Weights of a small image-text matching model.
Model: 32-pixel images, encoder norm batchnorm, encoder activation gelu, encoder depths [4, 4, 4, 4], fusion encoder layers 8, fusion encoder norm layernorm, fusion encoder activation squared_relu.
Training: muon at rate 0.018, 5700 steps, batches of 64.
Rows from block 6 of the image encoder of a small image-text matching model, named by matrix and row number. Rows with one number belong to one channel. Each number is 500 + 25 x the weight over its row's rms, rounded and kept within 0 to 999. All counts start at 0. Numbers have three digits each.
After each channel's rows are labels from the 100 images, of 14976, where the channel reaches its highest value: "strongest on" is what is common among them; "colour at peak" is the nearest of a few named colours to the mean colour under the peak. Only what is clearly more common there than usual is listed. The data: rendered solids tumbling over patterned floors.
# convs0: first 3x3 conv (encoder.blocks.6.convs.0.weight, 96x96x3x3, each kernel summed), inputs 0-95
# convs1: second 3x3 conv (encoder.blocks.6.convs.1.weight, 96x96x3x3, transposed, each kernel summed), outputs 0-95

convs0.35:500504493491503475484522498489503486539502498446527496516507483520482525451494441532544503424474470445521508502490512477561518512468507529514485485468519501486478511471503524448480502483498511487461499503480519483508504487470454537467480476463457494495473480492482509516496460502483501494
convs1.35:525489492499471514445563496534471497516487464473477498514488508499516556515503495481546501480491478507515536454455492534534504488475509477493488466483499507519519472471513452528479483479490483480563467526495545482487531503470529517491513520468528527487489503464478530484490487541515508499
strongest on: purple object; green object
colour at peak: purple

convs0.93:497489523472511478521536486454471488471480489488488473505490484532519512498486488487501486478521482450505515525529472483511466527504494530486452512480547502511502489522509483479524485475461492498477485496455533475518490529492431498521502510444455466501519511433496476470473511489443480497
convs1.93:479487451482504445482510468483525510513500506496494484521530484554526487514472516448520497529541518477479491509476498508515493493491476471520501470476467454495499477511495469529437500501540481502507530506538500515496496495477511445472534519480505471502521502542558477493509466512541494458
strongest on: orange object; star block
colour at peak: orange

convs0.60:471483471502467506510511487499462461551459463477516456502470466494512520478456498483439458477462469486459456467486488477488500482520522499490504497509504491501488481477479508467517468495535538502498500487437506517525498518474475469465487473491463520491512537484501493518463480491506500538
convs1.60:500479527462499507501464503491532466472490512479473521486508498457488523537475515454527541463500475487500500523470556519508465500480482528523532495468520440477497512540472465496522486508498458515465505499494456482493547476489474491495541485495527531503488526545537500500509508493481499549
strongest on: yellow object; its colour: yellow
colour at peak: pink

convs0.62:478498462481482535512462489477449489544480490481500472510481493503524517507517479509534492476480437481508511474476508506450513520480518487507453508501421505494482489491475500442490476476500497500488483474516481459495481538461493469473503497491426488524525506493498505465482464503485506484
convs1.62:502509494519501509456523506558468540506488538492482536531516492470515526491487516492519526501567516489508518523474506501504520476532448478502458477482513520530500481526493490506474500481518522499475513498472496482485514514529453475506497486498469498544516506495476485553480590496459513484
strongest on: blue object; teal object
colour at peak: pink

convs0.22:458463454486520491449508504494457500489474511483461492474510532506467469473502462502495498492459504486490474465481479502523475489506523512513515450493505479483501472515500501463478514502473463498534472478458474519494514507474493475469469552504556440480494536487501513497522519500560508505
convs1.22:494533483534516437472523495509457535535467515502467495503452497483507513508525488527485507518480553506508450540496501507475471499477455498466456508445485473521467508514529504491506478503514492466518525449497497487444491537533493533531481505501473510485493478496505496467518520494524480484
strongest on: blue object; count: four; teal object
colour at peak: blue; green

convs0.29:473506529497473473524510506490517509485487459541505509484512511465504501477510543546498512553496536555542486503496530481529499471556510487498530488549492508483496519470495509494560514500506496507527501526542447517515521498512492487501505488502507495503505505555551546525513484521489483558
convs1.29:484479533540523491506443476494565491488528542508537542516490507474498480516482504515432485473476486499480525450460501507472500513523503503483514516511482490514494520486504508489472501534517549510513484539498465521516544531525545489520510513509491528499484476467470470553531510484511514513
strongest on: red object; light from behind the camera; count: four; its colour: red
colour at peak: red

convs0.80:484507466455505479484504524529448495440482474460494507463486483512477469513516491476454499500505542438472481510510472504503521498473491528488543493473480479499487510490493487537487490520505513516511518512542498480484482542516483496494498492516477420444501471508502488472487487472533455491
convs1.80:508534511495481457492510449503520500533490522530532540528502522507503533502473499539464496521538533516508486466487505453535484494494491481499470516458564496522494551483533534486503513540498520515494470500461481567500515533488495469510480482530489500484544513490508490486494485511447497501
strongest on: orange object; its colour: orange
colour at peak: brown

convs0.21:435523522520477493483470490501487513485490471453492490532519522521538534495506533502479519494502500496484493495527459515497509493475469486528499485466491494509509488483510529476497530511468495507489486548502477523487502514451447492520493500429560477451488528468498484527464524504447525477
convs1.21:488526488510490443453505504480464497484468529473469510509491517485532501480525446507476513510538482513508524475490513547524489480481532489489453517468461497482503502486520543471536470547510535485504523499477477494501464497478488459491472468516462527502487534483457511475536507492465491460
strongest on: green object
colour at peak: green

convs0.53:485497500493502457526547496490482507485470488475514502501541474489491535452463479505494499480507472489488482519522493507575503479461506476537508470517501459493489519485477528475473481492438444495496516486464511460473504503469474506460500477511512522462457464505497470479487482539474484481
convs1.53:510512505529467489458528452494515516510489394512507516504462548502503502493510512449490511522510516480536484464493464472512513517487502502479453518444449521509492520491500498499506471473497484497452471526498519519478471494494520522479478496528512516508542484497495512507465522500536520508
strongest on: purple object; its colour: purple
colour at peak: purple

convs0.13:528496525512450535526453508523519472496510461488508528468475461460475477489483503469509463484544516476461479497474498490433496478518499499461477472495463490488485534503483509525471463508502499492518513521470466484525477469547493434518501502449471484497495495506482495492490492530503472496
convs1.13:460495489482476499492461497521489449503523502502510510494498486457525499463465526535533519476478500495484501523487525525529456497542505531538514492502491477496508472495468479498462499480501499531585492494494470485483494519478472443518493478443476503519458489508502470522507492504438519481
strongest on: orange object; its colour: orange
colour at peak: brown

convs0.42:511485477433489492499505499501445476449512469529492485539467516449498464465464479507463505481483541504467498480491490506484493485486442518477501494502472468464509496487508483527535524455484506510523477471513529531473477498516462456497506497465497496451458508497505510460515503515506487522
convs1.42:472488506512530526518487509522480498504482470512533491527508488480514513514501535493524528522522474495498517507488545475510504465505488485519473490532481514493519550501528529478500492534524500472474507556492502561512537529510515517495528488426533506506473498472495491515531519450417533501
strongest on: pink object
colour at peak: brown

convs0.4:471467482492508478474492518501471508505442510491511490480523518494516559458520505525549508469531502482503495514449465465498478525467483491515524490514473488548504463484471478477535472483504490473469474457484532467496482503443510512479452486498500487490482490510545503505521448515486471494
convs1.4:484525473496523456468518507459489497435518477473487491473473504493474503519499499451474514484502493498481476476522482494475471459435500487518489530472491464499491521524509532472540470487511501500492509435460484503478484448528467517475498498495519495511509499469473502443479494486534464493
strongest on: purple object; count: four
colour at peak: purple

convs0.39:503513482468502499498466503503454478498445522512492501506471495550476430420494495502491474489488482483523488469531469491482523489504480501489514493472502496469479466481454482516494534495473475493517474458470492461477479463471478557472482482487485498498486477486464491461521487478512505477
convs1.39:473479526453475466491500495495497572444469463499542498499489482475505557477506521506484514471474523503467494538454471521521506472528526464472473541504489515510501523523519478459490494464521490516509470486468497477511514515506525521514516500468515518497528477473489459494489525506524499551
strongest on: purple object; count: four; its colour: purple
colour at peak: purple

convs0.33:490503492478488472561493477499520450442492509484496502475510502508522483463501466494485500476481472534508495513512501466442516508485507457482447483471486492476532515501535472439477491518491513518485511481466505489494454462456432512500492538497495519504483536460485488472502492498483516518
convs1.33:471475467519550492454472534474513522520498503521507533519493478497512466500498503553519512513469520490522500509503494518507497485545490489499547499545507511485466498488501518514511527545528483470439510548517523529492541553505517537484507508482518473477468480468469495532527516528535468479
strongest on: red object; its colour: red
colour at peak: brown

convs0.78:477518503455523463528473529509481460500504516482515446467502481492478493497498495525555510458454460472519489506500526495480491499489528510487493463489529515550489491514482459479495512446539511541460496487480462499492532515448505532483498501494526555480484514496504538511521517522496514467
convs1.78:487507514542545468471463477482468503505506536500501520472443486508530532535541508510518511524499495491521520448482543506496493491491518494515502483491521489524509500515529510507509500549517499487568560544536496504464521483443486490480484491468530506507516491517528519512492489461468538514
strongest on: green object
colour at peak: green

convs0.61:483481488515500498492510517515490470538525452453476495538483504490548551504486501473496506503485488486461493517509480474423541475453525495469500536481475485495489460496511515516463503506474446470487492508486471513465494491497512506491497454474478501451482520448512466504473496485532484502
convs1.61:517520513516501520503478527486494475477475542508492473503515543506502500493525492463441488499490519492507546519500517487510499480531488521517525524495486513546517519489537498511516469492467424526505522505498534502482445513484552489431487506547483545492503496502465530523492492493450472498
strongest on: yellow object; its colour: yellow
colour at peak: yellow

convs0.86:510483504490450464462508517489469503516498513460479490490518456492447500491511509515486491498475469514506490496520503503520509432508472463503482440481464458436515494485491526479509528505464473473504492517500497480540503493559500494462530477474473482504487483481491488448482502523454512512
convs1.86:517453498484467517519469534500515480416436498536482531487452512482499514501480530516524511476522525536468521500509457486489546476512487493487490509443503493484531502484518472485476506492459481545491501502490528482504511484473538455534508527527513531486489497508508475504513528503484524511
strongest on: purple object; count: four; yellow object
colour at peak: purple

convs0.65:509498549474467479501450476504487492502471470493482479481490499501540479553491483486504524489508535487488470521472491460454518495504514505512458493460436488536485504497483460509500467519509462492504473492448514504464516498500472487500449501495491543498485449460515501499492500494485481435
convs1.65:530474462536497524521497478560496498486500562487539457527522499508488512481577512458500493503485488463540510541506503515511497504485519521529514538487504507481493523463502498466509510501477499517500546473498494509459498498438507500504504501475483478495508523534525527472522492548509551498
strongest on: yellow object; its colour: yellow
colour at peak: yellow